config = dict(
    model='contrastive image-text model',
    tokenizer='word',
    encoder_activation='gelu',
    encoder_widths=[64, 128, 256],
    text_encoder_activation='gelu',
    text_encoder_bias='none',
    optimizer='muon',
    muon_scale='match_rms_adamw',
    momentum=0.9,
    cautious_weight_decay=True,
    max_steps=8000,
    warmup_steps=800,
    weight_decay=0.3,
    adamw_weight_decay_other_params=0.05,
)
Rows from block 6 of the image encoder of a small contrastive image-text model, named by matrix and row number. Rows with one number belong to one neuron. Each number is 50 + 10 x the weight over its row's rms, rounded and kept within 0 to 99. All counts start at 0.
After each neuron's rows are labels from the 100 images, of 14848, where the neuron reaches its highest value: "peak on" is the class under the peak. Only what is clearly more common there than usual is listed. The data: simulated grey scan slices of phantoms with and without marks. In brackets: how many of the 100.
# fc1: MLP up (encoder.blocks.6.mlp.fc1.weight, 1024x256), inputs 0-127
# fc2: MLP down (encoder.blocks.6.mlp.fc2.weight, 256x1024, transposed), outputs 0-127

fc1.551:55 52 45 54 68 55 56 42 59 44 76 47 44 45 58 65 70 59 34 51 16 37 48 61 44 35 52 72 45 42 50 57 59 51 53 45 57 51 35 52 39 52 41 60 67 48 59 54 44 45 40 44 50 70 47 25 51 63 54 40 32 56 68 60 60 58 39 65 52 44 49 56 74 57 56 49 43 42 57 49 39 48 48 46 43 45 39 50 40 59 60 39 54 47 51 42 28 36 60 50 49 45 53 48 44 56 50 64 38 49 53 47 51 55 48 41 50 58 64 47 61 48 63 60 45 38 48 42
fc2.551:49 57 51 59 47 48 53 52 43 57 39 50 38 53 48 56 41 49 54 50 65 33 53 50 60 48 37 49 59 47 47 44 33 57 56 69 51 52 49 50 63 62 34 41 57 65 35 39 56 35 34 41 42 64 45 52 50 40 49 44 71 41 41 50 52 36 44 52 46 35 36 43 51 57 39 48 43 68 53 64 57 55 41 60 43 40 61 40 73 52 57 42 48 55 58 44 43 49 54 55 54 50 46 36 41 50 42 36 50 43 48 45 27 49 48 58 54 58 56 55 33 58 36 52 48 38 47 44
peak on: air (99)

fc1.212:43 30 43 54 40 48 44 54 52 63 56 41 48 49 55 51 45 45 41 54 51 60 62 31 44 45 40 37 37 59 63 53 45 43 43 45 32 58 34 71 43 60 50 65 55 51 51 27 47 48 80 53 41 43 62 48 47 55 52 42 48 56 29 42 76 45 37 26 52 52 41 48 48 51 54 52 59 45 50 62 83 58 25 54 56 33 62 65 50 51 45 59 39 58 58 42 41 63 46 50 46 48 52 57 45 49 55 54 50 58 48 50 65 57 46 56 45 49 46 54 41 76 46 43 32 59 41 53
fc2.212:42 47 46 56 38 25 50 58 48 61 40 46 45 65 33 50 45 52 44 54 39 51 54 61 45 28 39 46 40 48 61 52 58 32 28 56 46 62 53 50 47 37 67 58 50 55 73 54 58 44 46 34 63 54 48 40 47 49 46 62 42 43 63 64 52 51 38 46 54 61 54 60 44 38 54 70 47 52 33 59 55 61 63 63 16 62 48 51 40 46 51 49 41 48 43 53 31 51 52 55 55 52 60 32 45 48 33 46 53 58 47 63 47 57 51 51 17 48 55 41 41 45 55 65 42 43 50 41
peak on: organ (87)

fc1.325:52 40 39 41 50 55 68 49 35 43 47 36 47 62 48 59 54 43 53 58 39 36 50 49 72 57 55 51 77 54 38 68 57 57 48 46 50 31 54 40 55 39 56 56 57 57 54 35 45 53 37 49 55 57 62 53 41 53 47 51 50 40 42 56 58 43 59 40 45 38 56 63 49 40 52 51 31 64 55 75 47 69 64 54 37 44 47 29 60 60 45 61 43 57 62 48 55 57 34 51 56 61 66 55 47 42 47 38 51 56 64 52 36 53 49 37 48 59 42 22 48 24 54 44 56 37 35 55
fc2.325:55 52 41 47 63 55 62 61 34 48 43 57 51 46 49 45 58 44 56 41 68 50 42 48 44 43 50 63 45 64 43 38 43 50 47 51 54 29 42 70 35 37 44 57 64 53 41 61 39 51 56 54 65 56 60 45 50 50 59 50 56 35 45 58 50 43 34 36 47 61 57 40 50 40 46 41 45 58 40 60 47 52 57 54 34 38 40 19 52 57 35 40 54 37 69 24 23 35 45 57 50 49 70 41 52 41 31 53 58 48 55 55 49 43 49 48 51 83 57 43 51 65 60 23 55 34 70 57
peak on: soft tissue (38)

fc1.266:47 66 46 50 46 47 54 51 62 37 27 38 53 47 40 52 61 55 65 44 65 56 70 50 46 57 54 37 69 35 45 47 60 58 55 52 43 63 45 56 49 58 42 44 54 60 53 47 39 53 58 40 41 52 51 46 56 56 63 47 42 50 39 36 60 52 44 64 74 44 50 42 63 57 62 50 35 63 47 48 57 64 43 36 46 45 56 44 43 54 55 56 40 46 55 32 46 57 44 44 51 56 56 41 47 74 55 48 53 44 38 60 64 59 45 60 68 65 42 38 50 58 35 38 55 51 42 47
fc2.266:61 53 59 62 55 56 64 62 41 47 41 49 53 58 60 46 44 62 33 55 60 54 50 52 62 54 68 53 46 56 43 60 78 57 56 48 42 51 46 51 42 35 53 52 67 62 55 64 35 59 51 67 55 53 47 52 30 43 54 60 61 41 45 57 38 46 40 55 40 51 60 57 68 46 40 53 48 47 62 49 62 44 38 49 49 40 37 43 53 35 51 40 63 62 61 60 60 56 38 50 46 41 55 60 31 46 52 54 63 48 53 44 38 69 37 59 43 62 51 41 65 22 68 62 55 52 48 60
peak on: lung or cavity (76)

fc1.143:35 52 62 52 39 09 43 54 56 38 51 61 72 51 59 36 56 43 41 43 46 60 58 69 65 59 52 51 52 63 49 63 57 22 39 66 33 41 48 55 51 42 46 42 48 73 53 53 56 41 61 23 49 52 42 53 33 48 47 56 45 57 47 48 54 62 60 39 31 47 63 50 49 40 61 52 46 47 69 59 38 58 45 56 59 40 44 41 32 52 71 51 55 55 53 40 54 32 50 69 51 35 53 43 45 51 57 35 43 48 56 45 33 46 38 58 39 52 36 36 47 67 56 66 48 63 61 60
fc2.143:53 33 44 47 47 49 56 53 37 41 63 58 39 47 37 62 56 48 47 48 63 34 43 37 34 50 52 58 66 50 36 48 61 58 48 44 54 47 50 46 55 68 45 49 55 44 31 32 48 47 67 43 62 51 56 45 29 69 61 50 46 52 66 42 38 51 52 50 35 42 61 53 43 55 37 43 48 49 43 53 48 37 56 57 47 65 62 41 69 37 52 33 53 57 46 49 44 28 52 64 79 47 56 56 36 48 47 55 43 67 62 67 51 66 49 59 54 30 56 54 49 62 52 41 47 53 49 41
peak on: soft tissue (28)

fc1.125:62 68 54 50 51 62 44 57 48 45 43 49 70 52 63 41 42 34 23 36 66 52 59 41 39 50 64 44 57 22 52 58 59 52 67 58 59 47 57 50 63 64 30 42 31 38 69 56 41 42 38 46 47 52 54 55 57 48 66 41 43 53 49 46 38 66 38 54 53 44 44 50 49 52 52 51 48 44 54 46 51 44 46 55 29 39 49 37 58 49 47 40 52 58 34 58 52 53 11 56 65 38 18 46 58 72 76 63 40 34 45 55 57 26 44 52 46 55 50 60 53 47 50 61 71 48 34 59
fc2.125:56 56 66 61 46 44 56 48 44 44 59 53 48 35 35 45 46 42 36 76 37 52 35 37 46 79 47 48 41 37 66 49 64 63 44 49 48 51 41 55 47 45 54 33 67 50 58 55 39 45 55 58 58 54 47 56 44 31 39 56 55 60 38 53 66 45 38 60 67 53 54 43 53 51 19 45 49 50 28 51 76 42 57 50 56 63 32 36 55 54 45 57 50 38 38 60 38 53 63 54 54 44 53 58 47 34 63 63 49 47 38 55 42 52 39 64 29 53 45 64 56 37 53 62 41 51 45 41
peak on: air (99)

fc1.711:57 52 47 42 30 56 58 57 48 47 48 47 64 51 51 58 58 41 59 46 46 56 52 25 33 46 52 53 57 52 46 50 48 57 57 41 35 59 49 61 52 82 43 52 36 63 41 43 53 53 51 41 47 37 53 33 35 53 59 49 57 72 48 49 41 61 48 56 55 48 55 58 57 39 45 55 52 57 27 70 39 47 85 58 42 62 63 65 45 25 65 51 60 52 56 37 65 52 53 58 40 37 62 46 54 46 55 56 74 38 64 62 73 66 48 43 57 63 65 59 28 60 60 55 47 46 43 37
fc2.711:49 46 54 46 50 50 45 50 39 44 40 56 63 67 46 65 63 47 45 47 51 44 58 58 67 46 52 40 80 67 49 53 50 52 53 37 51 53 33 49 40 39 47 44 43 57 33 42 42 36 61 55 58 39 72 53 38 45 42 61 30 42 60 38 53 44 40 60 61 46 46 48 44 35 58 49 47 48 47 46 54 47 34 49 45 49 44 57 42 61 52 62 34 61 41 42 54 47 42 57 46 38 72 55 58 43 38 52 44 65 53 65 65 58 40 48 53 53 50 28 49 46 53 44 49 53 45 53
peak on: air (99)

fc1.498:53 45 51 50 53 38 55 37 56 48 48 37 61 46 50 47 39 59 67 52 36 41 36 47 45 44 30 63 57 62 53 45 55 58 42 49 70 49 46 31 52 67 49 59 44 46 33 53 67 42 58 49 45 32 57 52 53 59 60 65 26 28 47 62 51 56 69 58 47 40 77 57 44 63 50 29 47 62 49 58 49 30 58 55 43 41 63 51 68 39 50 51 49 47 54 44 59 55 50 46 67 54 47 32 33 48 54 64 50 49 46 47 55 50 46 59 59 68 23 46 56 60 53 45 54 44 54 52
fc2.498:56 58 57 66 54 41 53 45 46 56 58 42 45 39 47 64 41 61 53 47 49 53 43 47 45 30 39 38 47 49 43 43 61 49 39 54 37 56 66 58 50 43 57 51 53 42 64 44 41 38 44 55 51 51 49 60 43 47 59 62 68 44 41 51 54 58 47 57 50 55 60 61 55 56 47 48 44 63 38 65 60 38 57 53 61 41 68 47 48 57 69 27 38 54 53 43 55 47 55 48 33 52 40 54 58 45 46 64 60 55 66 53 59 54 44 64 55 65 60 29 37 58 60 56 48 57 57 48
peak on: soft tissue (74)

fc1.756:46 52 52 66 33 34 53 50 45 61 56 36 44 52 50 49 47 53 34 42 43 49 41 47 60 48 45 57 35 48 84 51 68 54 71 52 72 50 45 46 59 56 55 48 38 62 53 53 46 38 50 43 47 62 44 46 53 50 45 50 52 48 50 34 30 57 56 47 55 47 34 54 36 61 41 52 52 73 22 60 56 38 51 46 49 50 46 53 48 67 35 61 55 51 46 58 39 55 47 56 47 54 55 54 44 71 46 56 67 27 52 65 60 48 46 54 53 51 44 51 63 51 40 53 67 42 45 56
fc2.756:44 36 55 42 52 38 73 22 42 55 51 41 57 47 53 69 55 35 61 49 60 47 46 62 36 50 59 45 47 50 59 57 47 60 48 41 43 49 64 49 44 56 63 48 37 45 50 53 52 35 52 51 47 43 65 52 44 54 38 46 35 57 41 54 54 63 62 47 59 47 52 61 51 50 52 51 56 72 40 57 45 50 59 40 43 55 59 61 48 52 51 67 44 64 48 53 60 66 55 43 56 41 41 62 60 44 63 49 36 46 48 41 56 60 56 52 32 55 56 27 34 58 51 28 70 37 55 42
peak on: air (100)

fc1.278:56 51 58 59 43 43 60 51 54 55 46 56 66 62 33 58 45 57 50 45 68 54 59 60 44 42 29 53 46 52 49 34 51 40 38 67 49 51 50 45 50 62 53 48 38 32 45 50 55 43 58 45 51 48 53 64 58 51 38 35 52 63 53 53 41 50 61 47 42 54 64 48 63 56 36 68 60 52 58 56 53 50 49 52 40 42 46 49 64 50 58 57 41 51 55 27 47 47 51 58 78 56 38 45 33 54 35 49 53 59 53 49 54 36 64 38 53 57 40 38 80 51 47 49 55 19 44 48
fc2.278:41 61 38 57 52 51 43 46 55 45 62 27 42 53 51 59 36 49 42 52 62 68 56 37 55 53 58 52 65 42 41 50 41 54 41 51 60 58 41 53 41 59 60 45 44 57 41 35 59 66 66 39 56 45 50 48 20 66 43 53 50 41 48 64 65 44 52 31 67 56 44 44 44 42 21 60 59 60 50 37 47 71 42 53 38 41 35 56 51 56 36 58 59 47 66 52 55 61 39 55 47 56 41 71 43 57 64 46 43 48 49 53 50 67 40 51 43 76 47 49 59 37 58 55 46 39 52 51
peak on: soft tissue (47)

fc1.174:39 69 85 46 43 49 50 54 29 55 59 48 43 74 59 45 62 52 58 58 35 37 33 41 54 46 52 42 50 46 57 44 63 61 52 55 68 44 54 69 71 66 39 27 47 57 55 28 66 43 36 66 43 45 54 41 49 44 46 49 52 35 50 53 47 66 49 52 55 40 54 39 56 47 56 63 38 54 43 56 60 50 53 53 48 47 50 40 46 35 37 53 22 55 51 35 50 42 52 43 39 58 47 49 49 50 50 43 55 43 42 40 43 45 67 48 52 50 49 61 46 59 58 44 35 49 65 61
fc2.174:49 46 54 72 49 51 39 35 53 54 51 53 49 50 63 56 56 62 52 60 50 37 39 53 55 50 64 68 58 50 45 42 38 54 63 38 50 40 51 48 11 72 32 69 68 46 55 52 72 27 69 60 56 51 55 57 49 38 56 42 48 44 52 40 60 44 25 28 55 40 46 47 51 42 62 47 43 43 40 50 26 49 50 46 45 40 35 24 62 56 59 59 55 43 55 40 58 52 63 50 48 45 52 54 62 42 46 56 63 47 45 58 59 47 39 60 48 50 64 47 52 39 51 35 65 38 42 53
peak on: lung or cavity (63)

fc1.120:63 74 44 48 39 60 41 46 40 54 50 60 24 46 29 58 27 57 59 33 69 43 46 54 60 51 60 52 31 57 56 48 61 32 54 38 56 58 69 60 53 46 42 39 54 65 52 45 32 43 46 55 51 42 50 45 66 69 66 70 64 47 42 50 44 51 48 50 44 36 56 58 66 53 67 43 46 49 38 38 39 36 49 55 49 55 54 49 46 54 61 52 59 36 40 46 55 39 55 44 61 53 53 51 63 36 61 53 16 45 64 39 47 44 61 49 45 43 51 60 49 59 36 59 35 53 51 59
fc2.120:45 47 56 69 36 45 43 44 54 36 44 46 66 59 51 47 50 57 45 62 45 59 52 51 56 55 47 60 53 40 51 36 61 38 45 70 42 61 52 41 58 44 33 60 73 48 58 52 68 51 43 56 62 40 22 59 37 48 27 47 51 48 56 41 49 51 47 50 36 49 48 42 49 55 44 52 57 66 47 38 38 32 31 59 55 51 39 47 50 52 38 46 59 51 54 48 48 35 41 30 59 54 69 50 49 61 52 64 44 62 52 34 48 34 53 35 65 44 49 56 41 52 28 47 52 52 45 44
peak on: air (100)

fc1.623:30 64 52 54 47 40 53 38 38 36 45 59 64 29 62 53 43 62 62 53 53 43 76 47 46 51 41 50 52 59 38 59 56 32 47 59 63 48 64 55 61 49 50 53 48 48 60 33 64 47 59 36 72 45 64 43 45 55 56 45 51 45 50 59 60 63 53 33 47 36 61 27 28 43 33 53 18 66 49 55 36 45 57 61 67 67 57 48 45 41 40 58 58 74 48 61 44 49 47 51 49 61 44 63 59 44 59 24 64 30 47 47 48 40 54 42 40 57 49 52 58 64 46 51 41 46 44 54
fc2.623:60 44 45 57 53 42 68 41 31 53 51 61 61 44 47 39 55 73 53 56 41 52 43 44 51 42 41 36 31 49 42 39 39 39 50 46 44 50 45 34 51 51 59 53 50 63 55 52 61 46 48 47 45 49 71 62 47 35 56 52 44 64 43 56 42 39 47 63 43 41 65 50 34 48 46 59 28 60 54 41 45 65 58 57 59 60 33 54 48 51 24 44 48 52 42 54 46 40 45 33 43 62 37 62 40 43 38 49 45 45 48 57 42 47 51 49 61 53 54 43 47 44 50 56 50 27 66 69
peak on: organ (65)

fc1.231:46 45 62 18 53 39 44 41 51 62 50 28 51 37 52 45 61 54 52 47 65 81 43 50 56 58 51 24 47 51 45 37 49 33 54 51 34 46 28 54 75 57 45 48 53 49 39 76 45 38 56 40 59 54 55 43 49 47 66 68 21 60 51 38 55 45 64 44 60 53 58 44 57 49 64 56 42 43 51 39 46 51 50 61 44 48 46 53 46 44 52 40 37 53 56 44 56 62 39 56 61 57 45 33 41 56 54 54 51 49 67 49 57 63 18 63 66 68 64 37 58 54 43 53 40 69 55 57
fc2.231:38 39 45 44 59 44 61 47 51 55 50 55 51 41 50 69 41 43 44 58 56 55 51 30 50 48 48 55 37 36 38 49 53 41 48 47 32 61 60 47 41 16 50 31 52 34 40 41 35 49 52 33 38 47 32 39 28 57 51 46 53 53 62 47 45 40 55 34 47 47 29 51 43 49 41 55 62 53 48 52 61 52 64 59 40 36 53 39 54 41 32 41 45 53 55 39 30 48 47 58 55 48 42 44 49 41 59 59 37 53 61 64 57 43 55 25 36 37 65 65 44 36 53 65 54 47 44 33
peak on: soft tissue (36)

fc1.154:57 35 61 52 41 49 58 55 43 57 52 48 48 53 51 55 65 52 56 58 61 57 48 66 44 52 59 44 42 40 47 58 45 42 58 37 49 52 49 44 63 44 47 47 48 49 38 61 53 39 36 60 56 52 58 64 55 40 38 66 46 75 45 59 58 61 61 44 52 66 49 59 42 53 49 39 48 43 58 49 33 59 47 50 61 47 56 36 40 47 44 55 58 53 61 53 34 60 43 52 44 51 61 45 53 37 61 42 46 52 45 51 34 38 36 50 38 61 34 57 52 55 61 51 46 48 52 53
fc2.154:58 51 60 51 55 53 54 57 32 40 51 34 52 45 43 46 48 45 42 42 58 47 57 40 17 62 53 59 40 65 54 54 54 41 63 68 59 42 49 49 61 26 72 53 59 45 60 41 57 26 49 49 43 47 68 62 40 44 45 35 45 48 58 49 52 66 40 47 48 59 56 59 54 46 39 47 51 65 51 38 54 32 33 49 60 56 51 43 65 62 36 62 53 58 53 54 46 47 47 47 49 57 29 50 65 30 51 64 56 45 48 61 37 47 56 38 51 60 46 66 62 64 40 47 45 37 59 46
peak on: soft tissue (48)

fc1.208:46 47 63 37 31 54 54 42 70 45 54 42 38 56 31 42 49 58 40 79 43 41 46 42 39 40 61 56 38 44 50 44 27 67 45 52 69 35 55 44 59 46 55 54 46 47 43 74 57 48 50 45 67 48 57 47 57 52 37 59 52 52 48 67 52 60 39 55 57 62 60 51 46 48 64 40 49 53 56 53 41 66 65 52 53 60 63 43 36 70 65 48 44 34 62 52 36 38 58 51 52 66 43 50 59 61 48 39 35 62 53 38 35 53 60 33 47 54 42 41 61 48 50 62 68 37 66 55
fc2.208:57 56 37 47 48 61 51 58 45 52 42 38 68 33 44 46 50 49 47 50 61 43 53 70 57 42 55 39 34 44 47 68 64 45 51 54 33 53 61 50 50 48 47 56 50 45 41 37 61 59 30 57 42 39 54 66 51 50 49 35 47 42 45 50 47 58 50 60 55 58 37 42 43 69 51 60 70 58 51 33 36 50 48 62 61 39 35 44 50 65 56 59 34 49 49 56 37 35 50 41 40 62 64 46 45 38 56 60 44 41 40 73 55 45 52 70 40 44 38 44 50 44 54 49 59 40 46 56
peak on: soft tissue (48)

fc1.259:57 55 59 37 44 51 44 32 50 69 52 37 57 53 56 41 60 61 53 43 60 54 45 43 48 50 35 50 56 59 57 58 53 50 35 62 63 62 56 39 44 49 30 63 44 48 54 48 50 33 57 42 60 50 36 55 53 56 44 72 57 34 43 47 41 80 63 59 52 52 46 53 36 54 43 43 51 45 53 41 58 43 37 37 43 31 62 45 80 46 26 64 52 51 50 46 48 72 58 51 41 47 31 53 46 37 40 44 62 55 45 41 52 46 48 63 67 37 17 49 45 47 49 71 63 38 63 53
fc2.259:35 49 45 67 52 57 60 51 64 46 44 50 43 33 45 55 39 55 50 58 58 57 59 52 46 54 36 52 40 58 48 58 60 51 33 48 43 45 60 52 33 56 58 56 46 30 61 40 43 36 39 34 52 57 45 47 57 49 67 54 63 53 26 40 52 51 52 51 57 63 29 65 44 51 63 55 51 43 47 27 49 38 39 31 60 37 53 57 35 37 53 33 47 50 53 53 50 51 56 52 42 57 32 59 50 41 45 59 56 59 48 50 69 44 52 61 36 50 52 53 39 39 53 50 57 62 50 37
peak on: soft tissue (53)

fc1.635:45 49 35 51 37 48 47 59 48 45 48 50 52 69 45 51 40 59 62 38 70 47 50 60 54 69 42 64 62 36 21 62 56 64 44 41 53 48 51 48 51 38 45 36 59 72 47 57 60 26 49 44 44 53 58 66 49 71 53 61 55 48 24 55 54 65 48 48 49 56 67 42 38 61 45 53 46 47 39 56 37 46 61 69 57 38 60 50 37 43 57 55 39 53 43 44 39 56 58 48 46 57 42 54 56 72 56 55 37 19 85 61 60 47 46 44 55 52 44 48 43 64 48 36 65 44 44 53
fc2.635:55 57 50 50 57 51 57 38 50 48 30 45 47 25 44 55 58 37 37 64 51 55 40 63 63 61 39 59 60 60 61 66 74 43 65 56 22 46 44 53 52 47 59 51 51 56 62 49 59 46 43 55 56 40 56 45 56 42 58 39 53 38 53 53 50 59 37 46 40 43 58 40 34 45 61 50 46 58 35 55 37 32 42 57 54 44 52 42 65 51 39 52 43 58 42 68 57 54 25 54 57 42 65 59 49 60 54 63 55 47 44 50 62 54 38 49 67 69 49 54 59 42 51 48 52 58 28 70
peak on: air (99)

fc1.132:37 31 79 42 60 52 60 39 34 63 45 54 52 33 38 65 75 44 74 57 44 50 52 48 39 37 17 44 61 75 39 52 60 28 32 59 51 68 50 51 49 50 49 53 30 38 54 66 46 42 48 48 47 49 71 56 44 58 29 51 39 44 50 47 55 47 49 43 53 53 70 43 45 43 57 37 36 58 50 64 38 47 42 38 53 56 58 59 45 40 46 39 42 60 57 46 58 55 56 42 61 63 39 45 44 46 40 59 57 52 36 55 40 57 42 48 55 59 50 58 49 51 39 45 47 57 47 63
fc2.132:59 42 46 70 56 48 67 42 57 39 38 50 48 63 66 70 49 48 56 37 57 41 59 54 57 45 53 55 51 41 44 56 46 34 64 38 36 61 46 49 35 74 39 36 44 49 42 44 62 52 47 37 52 46 37 59 45 45 40 49 66 62 49 49 49 57 70 51 56 37 68 57 36 50 44 55 40 58 64 38 43 64 55 27 61 47 53 47 55 45 58 35 57 50 56 59 50 52 36 32 51 43 35 64 49 59 43 47 54 53 68 69 52 52 57 49 54 60 49 73 39 34 58 59 43 53 51 57
peak on: soft tissue (26)

fc1.520:38 33 61 36 48 52 65 38 69 44 58 47 40 57 30 52 57 32 55 55 51 40 61 40 35 44 52 47 38 49 47 30 48 59 47 33 48 52 55 60 47 42 39 49 55 37 34 64 59 49 50 48 46 57 41 63 59 45 64 32 57 52 48 57 31 57 46 70 62 54 65 49 39 47 52 54 42 47 28 45 35 52 64 57 57 57 52 39 58 44 48 53 52 49 58 62 55 72 31 38 73 41 57 43 63 49 50 44 60 37 35 56 66 64 49 48 46 71 44 49 57 52 57 60 48 61 41 62
fc2.520:55 48 59 60 39 69 56 64 68 45 53 00 59 48 50 50 51 46 49 54 61 51 54 62 61 40 63 37 28 41 46 41 57 48 62 53 49 45 43 39 62 54 37 52 47 40 38 48 54 34 64 40 61 47 61 48 65 35 42 50 58 53 56 50 49 46 40 51 49 48 57 56 48 63 54 56 38 61 39 42 36 39 54 37 51 49 46 53 57 67 54 54 48 50 48 57 45 56 56 42 20 45 52 58 46 51 50 65 56 50 39 68 37 48 50 44 34 56 45 39 45 63 50 40 62 28 54 46
peak on: soft tissue (35)

fc1.65:52 48 56 51 51 63 59 51 47 50 46 53 51 43 58 64 40 43 47 47 30 63 49 52 34 53 40 57 59 39 38 71 53 56 59 50 44 49 66 53 63 55 63 58 42 46 54 47 44 46 53 40 54 39 54 44 48 45 42 53 63 48 59 50 44 63 45 54 60 43 44 52 51 63 49 40 53 63 51 46 55 36 53 50 62 66 53 63 50 50 38 30 40 58 44 51 59 47 52 39 52 27 44 53 65 53 51 66 53 51 52 29 43 55 49 65 52 49 72 42 44 62 40 46 40 51 55 34
fc2.65:47 43 29 65 52 47 50 46 42 56 48 67 52 70 58 61 60 50 43 60 45 27 64 66 60 57 41 61 46 51 66 50 43 49 52 58 60 69 45 39 39 50 46 51 55 54 60 43 59 56 42 41 53 59 61 56 65 64 36 30 58 49 57 33 58 51 51 45 44 38 61 74 68 62 43 52 48 50 59 53 55 45 57 58 44 44 44 61 34 61 64 43 40 60 49 38 57 45 54 37 45 53 45 72 46 59 37 50 53 40 44 51 48 48 44 43 37 42 51 30 45 54 51 56 62 51 55 53
peak on: air (100)

fc1.124:71 46 55 55 55 52 41 34 43 48 68 49 51 75 56 56 59 47 54 58 46 38 48 60 62 49 57 44 59 62 46 50 46 48 45 60 46 46 48 41 48 56 48 45 58 62 49 33 51 70 45 43 48 41 63 62 53 26 53 38 48 51 50 66 45 38 59 52 41 48 43 48 41 54 52 71 40 29 60 56 60 41 68 32 48 53 38 76 44 50 55 51 54 49 48 52 48 51 38 43 49 49 58 57 41 61 46 49 26 45 66 71 55 49 60 29 41 54 67 49 53 64 60 34 56 41 42 54
fc2.124:54 63 53 40 56 48 48 49 33 78 52 65 39 54 33 44 67 47 55 46 74 31 46 40 49 56 42 60 28 36 57 31 42 60 51 48 45 50 62 58 45 41 58 52 31 49 33 57 48 40 64 67 67 43 62 52 68 64 57 37 39 48 32 43 48 51 38 55 55 44 61 51 47 39 52 45 38 57 36 56 38 36 42 48 45 45 52 49 59 45 52 56 69 59 55 42 41 45 47 38 53 37 42 56 55 63 50 47 62 59 45 47 49 39 41 55 49 51 51 59 52 44 30 42 51 62 54 52
peak on: air (100)

fc1.436:46 32 57 27 47 63 32 47 46 48 45 45 35 46 46 44 56 56 43 62 44 37 28 65 49 37 48 60 36 42 60 41 51 56 60 37 55 42 49 58 40 41 32 42 60 74 52 30 52 63 24 49 60 64 43 40 55 54 42 47 43 80 41 36 42 53 46 51 53 42 53 45 49 45 47 50 51 50 56 66 43 44 54 51 38 51 47 37 55 56 44 61 68 49 53 56 63 67 65 44 64 38 61 64 56 64 40 44 43 54 50 39 62 51 59 47 36 53 54 46 50 43 48 53 49 57 62 41
fc2.436:62 49 54 40 53 53 50 46 42 44 55 58 38 49 66 63 51 52 39 54 59 50 53 40 45 65 58 57 52 66 57 55 46 36 49 53 51 64 74 34 56 59 34 50 48 51 40 50 46 60 53 63 49 54 46 34 49 55 40 40 51 54 60 33 54 40 51 52 69 40 57 41 39 51 44 43 50 42 47 75 67 45 43 65 60 50 44 49 45 39 54 62 60 80 47 81 56 34 40 62 60 36 57 40 51 61 59 46 61 46 25 55 56 54 47 48 45 54 46 39 47 56 52 50 42 49 37 58
peak on: organ (50)

fc1.600:44 51 50 38 57 55 51 62 46 64 51 45 65 49 54 61 70 49 64 48 28 43 53 49 51 44 44 54 61 49 50 58 56 61 60 52 71 32 47 44 58 64 49 75 52 62 52 27 37 52 44 60 46 28 43 58 57 42 35 44 61 39 47 39 60 45 58 48 76 54 53 42 50 46 46 64 55 48 41 51 57 49 56 53 51 39 53 64 39 44 55 49 41 43 42 47 47 44 41 42 51 58 56 33 28 52 85 57 38 59 61 51 62 67 63 46 47 31 55 52 57 69 48 60 53 42 57 46
fc2.600:42 36 52 53 42 45 39 60 37 59 47 59 54 66 37 36 59 40 41 60 47 49 31 68 60 61 41 51 38 50 55 23 54 46 46 48 58 68 37 61 53 44 45 66 51 48 41 55 47 49 50 57 50 50 59 65 24 46 59 46 47 34 65 30 53 52 59 53 28 63 45 47 57 69 48 47 40 63 44 57 58 45 34 50 42 41 60 61 43 58 55 35 50 54 46 52 29 62 40 61 39 25 52 64 56 45 50 34 47 42 32 47 44 51 69 44 55 47 57 57 48 65 64 38 70 44 44 50
peak on: lung or cavity (26)

fc1.236:62 35 41 46 54 41 48 53 44 25 58 46 53 74 40 46 65 76 59 44 63 66 45 59 62 49 46 54 59 49 40 61 46 55 27 41 58 52 49 58 67 40 45 55 56 62 44 45 35 44 54 40 67 57 50 51 50 66 52 52 55 63 72 74 47 47 48 55 44 34 51 62 36 74 55 50 40 48 32 36 70 46 47 57 39 52 49 44 54 50 64 41 43 46 49 40 45 59 59 38 66 52 48 59 41 57 50 59 48 56 40 45 46 45 47 47 56 49 47 54 54 41 50 63 61 53 38 38
fc2.236:46 53 32 33 62 71 59 60 43 41 63 28 48 57 63 48 43 59 48 50 39 31 51 41 58 46 50 65 53 64 59 44 73 53 42 53 33 29 48 54 40 61 48 49 51 56 43 42 30 56 47 52 57 73 40 40 61 36 45 42 42 45 41 35 34 50 39 54 42 57 52 62 57 65 66 43 63 48 35 56 42 45 63 65 60 37 55 43 55 40 49 44 52 62 45 56 42 36 62 45 52 39 53 59 43 51 45 49 53 51 47 47 59 68 53 41 37 67 65 70 49 59 50 51 67 55 40 45
peak on: air (99)